From a checkpoint of a small contrastive image-text model.
Training: 2700 steps, batches of 128.
Rows from block 9 of the image encoder of a small contrastive image-text model, named by matrix and row number. Rows with one number belong to one channel. Each number is 128 + 32 x the weight over its row's rms, rounded and kept within 0 to 255. All counts start at 0. After the name is the row's rms in percent of the matrix's.
Before each channel's rows are labels from the 100 images, of 14976, where the channel reaches its highest value: "peak on" is the class under the peak; "responds to" is what is common among them. Only what is clearly more common there than usual is listed. The data: patchworks of several textures.
# convs1: grouped (8 groups) 3x3 conv, stride 2 (encoder.blocks.9.convs.1.weight, 288x36x3x3, each kernel summed), inputs within the group 0-35
# convs2: expand pointwise conv (encoder.blocks.9.convs.2.weight, 576x288x1x1, transposed), outputs 0-95

peak on: wavy; labyrinth
responds to: wavy; labyrinth
convs1.165 068 [180 119 175 106 146 158 160 172 108 172 136 137 112 141  88  70 109 137 175 166 105 117 155  80 108 170 152  92  80 107 187 112 137 112 103 136]
convs2.165 104 [155 128 128 128 128  70 128 128 130 138 122 103 189 128 128 128 221 128 128 118 128 128 122 128 160 128 128 128 219 128 128 128 150 128 173 107 128 128 128 101 144 154  74 128 115 175 128 128  99 183 195  83 135  83 117 128 128 128 128  90 128 115 128  97  97 128 201 128 128 128 128 128 128 128  97 128 166  87 165 128 153 128 128 128  95 128 128 171 196 170 184 180  82 128 128  86]

peak on: zigzag; dotted
responds to: zigzag; dotted
convs1.38 089 [104 174  94 134  49 131  94  88 160  80 163 137 130 111 173 130 102 121 148  85 173 130 160 125 121 124 132 169 125 126 162 110 111  52  92 106]
convs2.38 103 [128 101 128 135 138 106 128 128  89  59 176 128 151 179 106  95 155 128 128 128 185  63 128 128 128 146  59 128  65 128 128 184 112 209  98  54 128 128 128 149 128 128 128 128 114 200 153 128 140 128 106 128 103  56 130 128 128  74 128 114 128 162 192 128 128 128 192 118 168 128  73 128 108 111 176 128 134 169 145   7 128 128 121 128 128  30 128 128 102 113 128 128 128 120 128 128]

peak on: zigzag
responds to: zigzag; centre pattern: zigzag
convs1.287 095 [ 58  18 162 110 142 130 153 152 109 155  82 147 128 121 142 135 113 127 153 102 122 100  95 158 124 129  94  93  92 148 127 111 152 114  77  95]
convs2.287 101 [128  17 191 128 101 185  69 128 128 128 167 198 128 128 128  87  69 131 128 128 182 128 128 128 128  86 128 128 128 110 128 128 128 168 137 120 128 167 128 128 128 128 153  66 117 144  74 145 128 128 128 237 173  68 128 128 128  84 195 128 122 129 139 167 128 128 128 128 128 176 128 128 151 128 128 122 163 143 128 128 109 128 128 128  68 128 128  42  85 128 187  92 128 128 128 128]

peak on: wavy
responds to: wavy; triangles; zigzag
convs1.247 076 [179 140 117 184 129 171 130 141 154 113  75 102  66 132 158 113  71 101 114 103 108 117 171 101 109 116 175 159 122 139 126  86 142  99  79  77]
convs2.247 101 [119 128 168 128 123 128 128  72 128 128 169 128 128 224 102 128 128 128 128  86 129 128 168 128 128 168 128 128 128 169 128 128 162 149 128 128 120 172 128 108 128 128  94 168 128 125 164 128 128 128 128 128 128 128 128 128 128 219 184 167 128 128 149 128 128 166  94 163 128 109 128 128  64 128  63 128 128 128 128 213 153 128 140 207  78 160 128 128 128 128 128  74 118 187 178 128]

peak on: checkered
responds to: checkered; rays; centre pattern: checkered
convs1.190 109 [222 151 157 156 141 152 152 119 118 148 107  90 117 133 139 118 124 131 122 152  77 180  93 155 191 122  83 203 121 131  91 133 135 112 133 146]
convs2.190 103 [128 197  97 128 137  75 128 128 128 128 111 128 128 128 124 224 181 128 133 144 128  88  96 183  79 128 128 128 128 128 128 128 165 166  49 113 128 156 190  61 124 128 128 128 111 128 128 128 177  89 128  76 128 128 100 128 128 128 128 154 128 154 141  87 128 128  85 186 103 112  41 182 177 128  58  97  97  38 108 128  81 128 128 148  82  99  96 112 143  90 153 128 131  86 128 139]

peak on: zigzag
responds to: zigzag
convs1.158 089 [173  97 180  52 141 114 128 157  68 145  80  85 128 151  99 137 149 125 117 127 172 121 140 154 108 152 158  89 132  64 100 100 116 116  84 142]
convs2.158 096 [128 128 128  93 128  84 128  99 128 128 128 167 128 135 128 108 128 159 180 154  85 128  92 128  80 132 129  99  96 128 203 167 122 128 128 128 127 211 128 189 128 128 120  89  82 128 128 128 128 134 189 128  94  85 128 128 128 128 128 111 128 120 128 119 128  88 128 128 142 190 128 128 128 159 213 128 128 153 128 101 128 203 128 128 187 128 110  63 128 128 188 114 128 173 126 128]

peak on: labyrinth
responds to: labyrinth
convs1.254 104 [129  79 160 150 101 109 117 119 135  84 131 137 121 125 152  21 156 176  77 123 144  58 109 133 156 155 129 105 128 113 168 171 129 116 127 146]
convs2.254 102 [128 128 128 131 128 128 157 128 213 128 153  83 128 151 128 128 107 128 186 130  94 128 117 128 128  93 128 128 128 127 128 173 128 178 128 128 128  80  68 128 128 128 136 128 145 175 128 189 116 111 167  68 110  96 128 128  95  95 128 128 128 128  88 192 128 128  95 164 128 128 128 189 128 128 128 128 117 206 167 152 181 163 128 134 100 128 182 128 200 128 128 183 128 128  88 128]

peak on: speckled; cracked
responds to: speckled; cracked
convs1.236 119 [ 63 128 153 134  66 177  88 156 129 177  63 104 105 129  85 183 109 131 121 151  84  96 112 153 144 115 117 134 104  97 137 142 172 101  95 135]
convs2.236 105 [125 128 182  86 103 187 128 128 163 128 128 102 129 150 128 128 128  98 101 128 128 128  59 109 128 128 128  92 172 177 128 135 114 128  97 182 128 193  97 233 161 142 117 128  79 128 128 127 128 128 164 128 205  77 128 128  98 128 178 156 128  94 128 133 128 128  48 147 214 120 143 209  89 115 127 128 161  85 128 128  67 172  89 105 128 132 128 128 172 173 128 128 128 128 112 128]

peak on: studded; dotted
responds to: studded; dotted
convs1.107 109 [130 157 101 137 126 160 135 110 106 127 198  71 128 102 115 145 149 148 122 141  75 109  80 174 101 123  92 150 119 196 110 196 122 111 148  76]
convs2.107 101 [148 128 183 128 216 128  81 128 128 128 128 128  88 116 157 128 128 128 128  78 128  67 128 163 128 128 134 128 128 141  96  62 144 148 102 147 128 141 128 128 128  72  80 128 128 128 128 239  83 168  71 114 128  88 128 128 128 128 128 125 138 128 143 133 137 128 128 128 150 128 128 109 128 128 128 128 128  93  71  68 128 153 163 128 128  89 128 166  91 130  48 118 128 178 109 148]

peak on: speckled
responds to: speckled; centre pattern: speckled
convs1.230 116 [ 69 131 147 161 132 122 129 102 117 174  89 111  64 147  76 219 143 125 120 120  88 121 132  83 137  94  96  95 102 126 127 121 126  99  79 136]
convs2.230 103 [128 128 128  94 192 125 128  78 102 108 128 128 128 128 128 214  94 181  64 128 128 128 128 128 128 128  70 125 128 126  89 146 163 128 128 128 158 191 128 128 128 128 128 128 128  69 170 185 128 128 117 153 128 189 128 174 128 128 154 152 154 109  88  94  85 171 203 128 128 189 128  74 128 128 170 132 128 128  81 102 152 128 128 174 128 148 128 128 168  87 128 128 128 126  76 159]

peak on: labyrinth
responds to: labyrinth
convs1.267 101 [101  67 141 149 122  76 151 112 120 156 130 128 124 133 159 129 152 160  73  96  99 100 107 164 235 120 111 120 146  81 118 179 130 121 133 121]
convs2.267 098 [106 128 128 128 128 109 128 128 128 154 128  91 128 128 157 128 128 128 128 128 168 148  63  99 196 128 128  79 128  90 128 128 128 128 157 128 128 110 147  97 128  88 162  88  55 201  90 128 128  80 185 128 184 128 154 128 111 111 128  40 128 128 140 128 112 128 128 123 189 128 128 128 155 128 174 160 128 128  77 128 143 151 128 128 114 128 138  89 128 128 128 211 128 128 182 128]

peak on: looped
responds to: looped; centre pattern: looped
convs1.35 092 [ 91 161 175 142  73 212 120 114 148 151 115 118  86 146  80 126 140 118  99 105 140 169 129  85 143 162 117  84  81 120 113  95 114 185 130 142]
convs2.35 096 [ 90 175 128 124 151 128  95 128 157 128 128 125 150  53 128  92 128 128 128 128 142 128 128 128 150 128 128 128 128 128 128 128 171 128 128 128 105 128 128 128 128 128 128 211 128 128 128 128 128 128 123 173 176 128 160 172 128 128 179  76 128 128 128 195 186 128 128 141 128 128 128  35 128 166 172 128 159  94 128 128 127 110 206 128 197 128 128 185 159 136  48 128 128 128 128 128]

peak on: looped
responds to: looped; centre pattern: looped
convs1.215 073 [115 134 155 130 184 109 164 120 115 103 131 100 128 175 118 110 110 206 156 173 123 110 160 174 162 183 146 150 138 113  73 186 132 163 156 148]
convs2.215 104 [128 132 151 134 128 128  83 102 155  48 166  99 128 122 113 148  99 128 110 155 128 176 128 128 114 171 128 128 128 128 128 128 123 128 128 131 128 128 128 128 128 118 186 128 140 128 128 128 128 111 135  94 186 128 170 128 128 128 128 128  97 130 128 147 128 128 216 160 128 204 128  91 128 161 128 128 128 128 132 128 128  58 137 128 204 128  70 128 176 128 119  74  36 131  96  86]

peak on: speckled
responds to: speckled; veined
convs1.135 101 [ 87 206 130 104 170  97 156 102 150 118 118 105 132 164 109 148  82  77 142  90 134 108 141 112 131 156 188 190 140 133 129 167 125 131  66 120]
convs2.135 100 [142 128 182 128 128 128  55 137 128 131  88 128 144  81 196 139 217 108 190 128 128 128 128 128 169 128 128 130 128 128 128  84 128 179 128 140 130 128 128 181  95  69 128  62 139 145 102 213  93 132 107 160 128 128 217 128 128 133 128  96 130 128 128 119  85 128 221 128 193 128 128 207  96 128 141 202 128 128  87 128 128 169 228  91  87 128 133 128 128 128 139 101 128 128 128 182]

peak on: zigzag
responds to: zigzag; looped
convs1.268 120 [107  27 155 119 155 168 133 128  92 189 144 134  97 100 111 137 149 127 128  96 163 119 139 116 148 144 108 120 130 147 115 216 110 147 164 160]
convs2.268 113 [128  71 128 168 128 166 188 128 100 128 128  98 135 128 128 156 128 133  58 160 124  65 128 176 125 128 128 165 128 128  87 128 128 128 128 155 128  43 128  92 117 128 128 137  13 131 144 128 128  15 128 196  75 128 160 168 115 107  72 128 128 112 128  89 128 128 128 148 128 128 128 156 105 128 128 128 128 128 128 128 128 134 128 128 128 128  54 156 128 128 212 128 128 137 195  77]

peak on: speckled; rays
responds to: rays; speckled; centre pattern: rays
convs1.69 094 [ 99 143 127 198 128 133 110 138 129 114 100 126 155 133 131 155 128  95 111 221 108 114 131  82 106 137 101  58 123 206 141  96 128 124  99 101]
convs2.69 099 [194 128 128 131  92 132 125  61 109 141 128  79  81 127 167 190 128 128 128 128 128 187 148 128 128 128 128 165 114 128 141 187 172 177 128 128  62 127 128 128 128 128 182  96 128 128 193 128 138  94 128 128 129 128 128 128 255 128  74  75 128 128 132 149 128 128 103 128 128 102 128 161  87 179 128 128 144 128 115 128 128 128 128 128 128 140 128 128  85 200 133 185 128 145 160 108]

peak on: dotted
responds to: dotted; centre pattern: dotted
convs1.154 084 [117 166 149 169 122  83 112 101  94 171 123  80 111 110  71 119 118 160  91 111  82 112  78 126 130  76 127 113  66 112 189 108 115  95 157 128]
convs2.154 093 [ 63 128 128  84  99 184  88 128 128 128 128 150 128 128 128 129  20 128 128  92 128 128 128 142 128 147 168 138 166 128 152  96 208  80 128 128 128  75 128  54  56 128 163 128 119 164 153 191  80 142  60  59 162  55  62 128 128 170 119 128 128 128 128 128 128 128   3 167 128 136 128 173 125 128 128 128 128 114 178 128 138 128  65 128 128 170 128 128 128 119  60  75 100 124 128 200]

peak on: zigzag; wavy
responds to: zigzag; wavy
convs1.228 096 [126 132 159 130 129 176  64 102 117 110  75 133 136 106 135 132  54 129 127  65 125 116 139 132  86 144 182 110 154 161 114  93 130  60 124  81]
convs2.228 100 [128 124  72  88 128 128  93 128 128 182  91 178 128  68 197  47 168 175  81 128 128 128 158 128  83 128 151 175 128 128 128 128 130  51 110  59 128 128 104 128 128 128 128 128 161 164 135 149 128 128 161 151 170 128 174 174 128 128  80 128 128 128 190 128 128 128 128 128 128 128 128  66  94 128  82 128 113 194 128 148  70 128 128 128 174 172 119  49 128 128 128 128 100 128 176  87]

peak on: labyrinth; rings
responds to: labyrinth; rings; striped
convs1.45 131 [175  75 134 136 106 122 115 147 129 112 137 134 113 104 124 107 122 144  68  96 128 133 137 130 167 176 150 119 233 126  58 101 148 101 139 170]
convs2.45 104 [ 89 128 128 135 106  57 128 128  74 128  98 114 128  76  88 128 145 128 172  47 168 161 128 184 218 128 111 128 128 128 128 128 128 195 109 174 128 140 128 184 128 152  87  90 162  64 164  76 175 187 128 128 128 120 189 129 195  86 128 128 168 153 141  88 128 128 128 146 104 128 128 124 255 119 128 128 119 146 100 142 128 128 128 128 124 128 128  81 128  82 128 128 128  61  80 128]

peak on: labyrinth
responds to: labyrinth; centre pattern: labyrinth
convs1.63 087 [160 131 135 162 126  75 141 174 140 131 173 127 173 119 152 139 115 105  99 136  70 218  91 112 138 135 143 156 146 186 152 187 131 117 134  99]
convs2.63 092 [128 188 128 128  94 128 128 128  99 116 128 114 112 103 152 109 128 128 128  26 162 192 128 163 148  82 128 128  89 128 128 151 128 113 128 214  71 128 128 165 128 139 177  84 128 128 128 150 120  95 117 128 114  89 129 122 128  82 128 128 128 132 128 128 128 128 128 184 117 128 128 128 128 128 128 128 128 135 158 207 152  93  89 112  71 128 115  97 128 128 128 128 177 158  85 128]

peak on: veined
responds to: veined
convs1.199 078 [ 94  99 190  61 140 106 155 116  59 129 192 128 104 153 139 104 115 147 109 147 207 122 123 129  98 119 177 135 123 129 120 131 120 158 127 177]
convs2.199 095 [128  82 154 110 128 128 128 137 128 128 174  97 128 216 128 128 128 111 128  72 128 125  79 128 128  53 128 128 128 128 159 128 118  93 128 128 128 128 128  98 145 128 128 158 128 188 128 128  54 128 132 210  38  81 198 128  66 128 128 107  91  87 128 105  89 128 174 128  75 128 203 128 128 104  94 172 155 172 128 128  54 140 128  72  72 182  80 128 147 232 128 128 128 128 128 128]

peak on: looped
responds to: looped
convs1.150 091 [142 122 131 117  86 106 121 135  82 174 169 124 117  79 173 104 113  58 118 142 175 127  86 139 104  48  99 139 136 136 126 174 181 116 131 107]
convs2.150 087 [ 81 128 128 128 108 128 128 128 128 105 100 128  84  57 176 128 192  99 128 105 128 128  91 128 128  99 128 128  77 113  56 128 129 128 128 128 128 228 128  67 128 126 128 128 128 128 118 128 170 128 128 186 139 188 128 128 170  77 128  68 128 162 128 128 128  98 244 128 161 128 128 128 128 108  61 128 187  85  37   0 128 128 128 128 128 128 128 130 104 186 128  83 128 180 128 169]

peak on: checkered
responds to: checkered; centre pattern: checkered
convs1.40 114 [101 117 212 111 112 113 120 133 106  59 116 119 155 120 114 205 116  49 131 151 123 141 150 119 145 107  72  98 106  93 123 141 133 165 126 124]
convs2.40 106 [128  78  82 148 128  91 102  77 182 128 128 201 128 128 167 181 125 128 128 128 128 128 128 124 128 128  92 128 128 148 128 128 128 179 128 128 128 102 128  85 128 102 133 130 128 128  93 128 206 128 128  89  91  88 128 128 112  90 128 128 128  49 153 128 128  65 128 128 132 128 179 128 128 116  61 139  52 168 177 220 128 128 128 134 128 137 166 128 155  85 128 107 128 172 128 190]

peak on: dotted
responds to: dotted; centre pattern: dotted
convs1.167 073 [113 173 130 110 158  81 147 102 101  80 102 112 165 173 109 135 103 163 141 153 113 126  76 129  82  93 156 204 138 159 100 141 168  87 164 114]
convs2.167 106 [128 128  99  93 140 128 182 128 166 131 128  99  87 128 128  97 166 164 128 128 128 128 167 153 169  24 128 128 122 100 132 170 110  36 128 181 154 128 128  96 151 128  90 128 128 140  59 128  69 147  29 128 128 128 128  50  75 128 128 128 128 141 128 128 128 128 128 128 237 136 128  78 128 162 128 149 201 128 128 128 140 128 128  82 145 128  73 178 128  97 183 179 128 128 128 128]

peak on: honeycomb; grid
responds to: honeycomb; looped; grid
convs1.128 084 [112 116 148  88  77 147 103  93  55 161 143 142 110 102 102 115  85 152 128  78 116  83 102 142 123 116  97  72  80 107  77 127 137  93 167 151]
convs2.128 095 [128 188 128 128 103 168 128 132 128 187 150 128  96 128 167 128 128 228 128  84 152 128 134 149 133 128 128 140 128 128  84  85 128 128 111 132 173 120 128  93 128 128 128 128 128 128  68 105 128 128  68 128 128 180 102 128 128 128 128 128 128 140 128 188 170 128 128 128 128 207 128 128 193 128 154 128 167 128 128 128 103 131 128 145 128 125 128 173 128 131 128 199 128 128 128 128]

peak on: cloudy
responds to: cloudy; marbled
convs1.250 090 [ 76 129 122 184  97  96  99 161 106 149 133 124 141  99 117 114  78 163  92  95 159 176 108 102  54 110 103 110 172 131 124 184 105 116 171 130]
convs2.250 098 [128 190 124 128 128 183  47 128 128 128 168 128 128 128 128 100 156 128 202 128 128 128 128 171  75 128 117 120 105 167 143 128 128 156 118 128 185 147 128 157 169 128 128 109 128 128 174 159 128 197 128 128 128 110 108 128 128 128  99 248 128  93 128 128 150 103 156 112 128  92 100 128 128 128 128 128 122 194 128 128  82 128 175  80 185 128  88 128 173 151 128 128 128 128 136 180]

peak on: honeycomb; grid
responds to: honeycomb; grid; looped
convs1.201 117 [106 116 125 100 118 114 121 138 125 126 116 103 122 151 153 127 136 128 152 124 114  93  46 178  87 252 130 153  95 133 101 123 108 113 155 157]
convs2.201 104 [100 122 128 128 128  76 128 128 128 128 128 142 128 128 197  83 162 106 128 181 128 189 128  83  76 128 140 135 128 177 100 128 128  68 128 129 160  79 129 125 146 120 175 186 148 136 190 128 123 128 128 156 128 172 187 128  83 128 128 128 128 128 128 128 128 128 128 128 193 128 128 128 186 128 188 129 128 128 128 156 128 124 128 128 128 255 150 128 181 128 106 128 128 200 128 128]

peak on: checkered
responds to: checkered; centre pattern: checkered
convs1.253 121 [ 70 108 108 136 134 143 132 112  98 144 113 126 204 171 164 101 165 132 138 121  97  98 134  90 119 101 132 217  89 190 138 128 104  94 110 135]
convs2.253 102 [128 128 128  54 168 166 128 128 175 128 128 128 128 128 128 128 128 128 128 128 128 128 117  60 128 128  87 128 128 128 128  97 117 128 116  96 158 182 131 132 128 128 225 159 128 128 117 104 190 214 153 128 128 128 128 128 128 128 101 128 128 128  30  85 160 128 128 128 128 128 128 122 126 163 183 128 128 128 128 147 167 128 128 128 128 124 128 128  79 128 107 128  99 128 128 190]

peak on: labyrinth; looped
responds to: labyrinth; looped
convs1.148 123 [136  99 197 103 131 110 100  85 125 138 102 115 140  90 124 106 125 104 104 112  74 207 124 120 138 125 205  99  91 120 123 182 101 146  90 142]
convs2.148 097 [114 208  70 172 167 128  97 158 128 128  89 128 128 128 128 236 128  23 128 128 128 145 175 172 128 128 141 128 123 128 128 101  99 112 185 128 128 128 128 157  93 154 128 128 128 128 128 145 128 128 128 129 101 128 123 128 145 128 128 128 146 128  89 145 167  91 134  89 128 172 110  92 110 128 128 128  71 128 116  34 104 107 128 128 100 128 128 128 128 128 128 128 128 128 106 122]

peak on: cloudy
responds to: cloudy
convs1.51 098 [151 171 103 177  93 133 162 149 116 116 146 181  85 127 112 161 122 215  95  98 176  78 131 158 113  93 133 156  96 108 174 132 106 112 130 125]
convs2.51 105 [128 139 128  60 158 128 147 128  78 107 134 128 166 131 128 101 128 128 128 128 128 128 149 128 125  51 128 128 128 128 197 128 128 128 151 108 128 128 120  97 108 107  86 128 178 128 128 154 128 182 128 186  86 139 128 128 148 228 128 138 128 128 151 128 128 128 128 151 128 128 174 141  89 128 197 128  83 199 128 216  86 128 116 128 128  85 128  94 128 128 112 128 102  59 128 185]

peak on: veined; speckled
responds to: veined; speckled
convs1.34 111 [ 89 132  99 220 141 140  88 150 137 163 149 103 181 120 137 129  74 123  90 126 114 138 133 167 155 120  81 120 143 146  79 140 126 118 173  66]
convs2.34 100 [ 81 141 128 128 128 128 169 168 186 128 128 128 128 128  87  59 128 128 128 128  83  99  95 128 128 128 165 128 198 208 128 159 193  68 128 128 128 128 128  78 128 128  87 128 128 128 128 128  91 128 191 128 128 128 128 128 128 128  69 168 128  95 148 126 128 128  62 128 128  67 128 153  93 128  93 128 197 128 128 128 128 136 128 183 128 128 128 128 128  95 128 196 179 120 128 128]

peak on: looped
responds to: looped; centre pattern: looped
convs1.8 121 [104 141 105 120  82 119 148  62 128 121 143 138 129 132 103 132 158 175 129 136 118 112 111 112  76 149 105 115 124 130  88 111 112 111 255 124]
convs2.8 107 [128 128 157 128 146 131 128  95 224 128 163  96 128 128 100 128 138  87 103 128  56 128 128 130 105 128 189 128 120 128 128  95 138 128 128 128  91 128 128  43 128 128  55 128 130 128 128 125 215 138 128 199 166 179 128 165  80 128 128 128 109 109 128 142 128 128 128 141 128 128 220 186 162 128 128 149 154 123 128 128 128 120  95 128 128 102 152 123  87 181 128 128 189 160  51 128]

peak on: dotted; honeycomb
responds to: dotted; honeycomb; centre pattern: dotted
convs1.155 084 [152 216 126 200 122  88 161 126 147 101 126 174 118 129 146 108 160 141 132 137 138 102 106  96 120  93 136 197 127 130 135 171 138 140 178  82]
convs2.155 098 [168 128  91 114 128 128 133 128 128 170 128 109 161 159 128 128 224 182 128 128 128 128 128 140 100 128 128 119 171 128  94 178 128 166 155 128 105 128 128 128  87 128 149 173 128 141 128  97 128 128  94  65 128  59 128 118 128 128 180 128 128 128 114 116 128 128 128 128 128  79 128 142 128 189 168 128 128 128 128 128  96 150 136 128 148 116 158 128 131 128 128 128 128 128 155 127]

peak on: studded; speckled
responds to: studded; speckled
convs1.46 118 [192 174 116 126 107 116 126 103 167 101  91 158  73 149 177 107 114 153 119 143 159 138 121  25 109 154  94 137 104 143 113 126  95 152 107 113]
convs2.46 106 [ 89 136 194 155 182 136  97 131 128 128 157 128 139 128  68 157 128 152  35 146  26  79 146 128 123  70 128 128 182 106 156 128   3 128  98 128 128 128 119 128 128 128 128 128 170 163 125 128 128 128 139 128 128  37 107 120  67 159 120 128 128 128 128 128 128 128 128 128 128 128 231 128 128 186  60 128 101 128 128  51 170 128 102 128 128 155  74 128  97 228 128 192 128 158 128 133]

peak on: veined
responds to: veined; bubbly
convs1.129 128 [187 145  76 125 218 107 155 164 158 133 108  98 121 142 132 226 129 127  89  86 133 130 121 111 136 179 143 134 117 138 138 138 128 136 114 110]
convs2.129 109 [128  79 134 128  34 162 128 128 128 160  69 128 162 107 110 192 127  89 128 128 124  72 108 183  82 186  97 128 128 128 128 148 128  81 128 128 160 128 128 128 170 128 146 128 162 128 128 128 128 128 128 159 128 128 128  51 128 128 103 128 128 128 109 128  57 128  75 128 128 156 128  45 168 128 128 143  58 156 105 212 128 135 128 128 102 128 128  89 135 128 128 128 106 128 201  36]

peak on: dotted
responds to: dotted; centre pattern: dotted
convs1.157 087 [ 89 174  98 138 152 100 136 126 105 138 164 139 114 185 120 132 187 184  69 114  74 134 126 104 142 151  81 144 143 132 143  91  77  91 106 171]
convs2.157 084 [184 139 128 109 180 128 128 128 211 112  61 157 128  54  56  74 128 120 129 128 128 128 122 151 143 128 128 128 130 128 128 128 171 136  96 128 128 103 222 115 128  32 128 128 128 138 128 128 115 128 128 129  84 159 145  99  81 128  86  69 128 128 187  77 128 145  94 157 179 120 149 128 128 176 195 128 135 143 128 181  64 128 128 128 128 128 128 128 128 103 128 128  61  61  58  57]

peak on: zigzag
responds to: veined; plain; zigzag
convs1.142 099 [136 124  92 145 152 129 131 102 137 164 184 158 123 103 108  78 123 179 135 108  29 158 124 107 132 120 139 101 127 164  83  68 133 175 142 144]
convs2.142 104 [ 97 128 184 128 128 169 114 202 197 128 128 128 105 128  96  88 108 181 128  98 109   9  97 154  98 128 128 178  63 128 128 128 128 128 128 128 187 147 128  89 128 126 128 134 128 128  48 157 162 161 128 175 128 179 161 144 177 128 128 128 128 128 128 124 103 109 141  70  92 128 128  72 128 128 128 128 184 128 212 225 128 128 128  43 128 128 128  93 119 136 165 140 203 128 175 128]

peak on: looped
responds to: looped
convs1.3 106 [146 119 107  83 146 207  74 107  49 141 132  88 143 106 132 139 128 180 100  92 129  88 132  98 109  66 125 106 145 120 112 159 117 150 147 103]
convs2.3 095 [112 128 128 155  59  83 128 163 109 128  95  40 128 166  77 139  78 112 191 186 128 157 128 128 151 123 128 128  89 120 128 128 200 128  68 128 181 128 128 112  66 158  87 128 128 207 126  69 120 128  63 128  90 113 128 128 170 128 100 128 139 130 128 117 100 128 119 128 130 128 128 123 128 128  65  61 128 128 128  63 124 128 128 156 128 108 128 128  72 128 128 128  76 128 112 145]

peak on: labyrinth
responds to: labyrinth
convs1.54 093 [171 106 170 152 144  89 139 140  76 107 130 124 158 176 105 121 178  99 107 119 127 210 141 123  56 110 131  88 120 120 119 146 129 114  93 187]
convs2.54 094 [128 128 128 118 161  97 115  85 128  83  94 162  97 128 128 106 128  53 128 145 194 128 128 128 187  57 128  89 128 103  12 133 128 128 128 210 158 128 128 128 128 122  80 128 128 128 128 128 101 128 128 128 160 128 128 128 128 170 128 170 193 130 128 128 128  92 191 128 128 128 128  62 169 167  18 128 128 128 128 128 189 131 132  78 128 128 216 128  41 128 187 111  28  84 186 128]

peak on: studded; spotted
responds to: studded; spotted; centre pattern: studded
convs1.95 124 [140 120 102 173 171  91 114 158 107 214 160  99 131 116 129 144 134 177 118 133 159 116 118 128 110 122 174 131 115 140  99 229 133 154 160 114]
convs2.95 099 [ 82 133 203 128 128 191  71  78 172 128 163 136 173 106 128 128  99 189  91 128 128 128  66  48 110 116 128 120 111 128 128 128 128 155  77 128 128 128 128 132 249 179 128 128 128 128 128 202 128 107 128 128 128 128 128 125  59 128 142 128 128 128 128  99 128 109 164 128  85 128 128 128 108 215 128 128 128 128 127 128 119 128 128 128 128 128  97 142  77 128 128 128 128 193 128 164]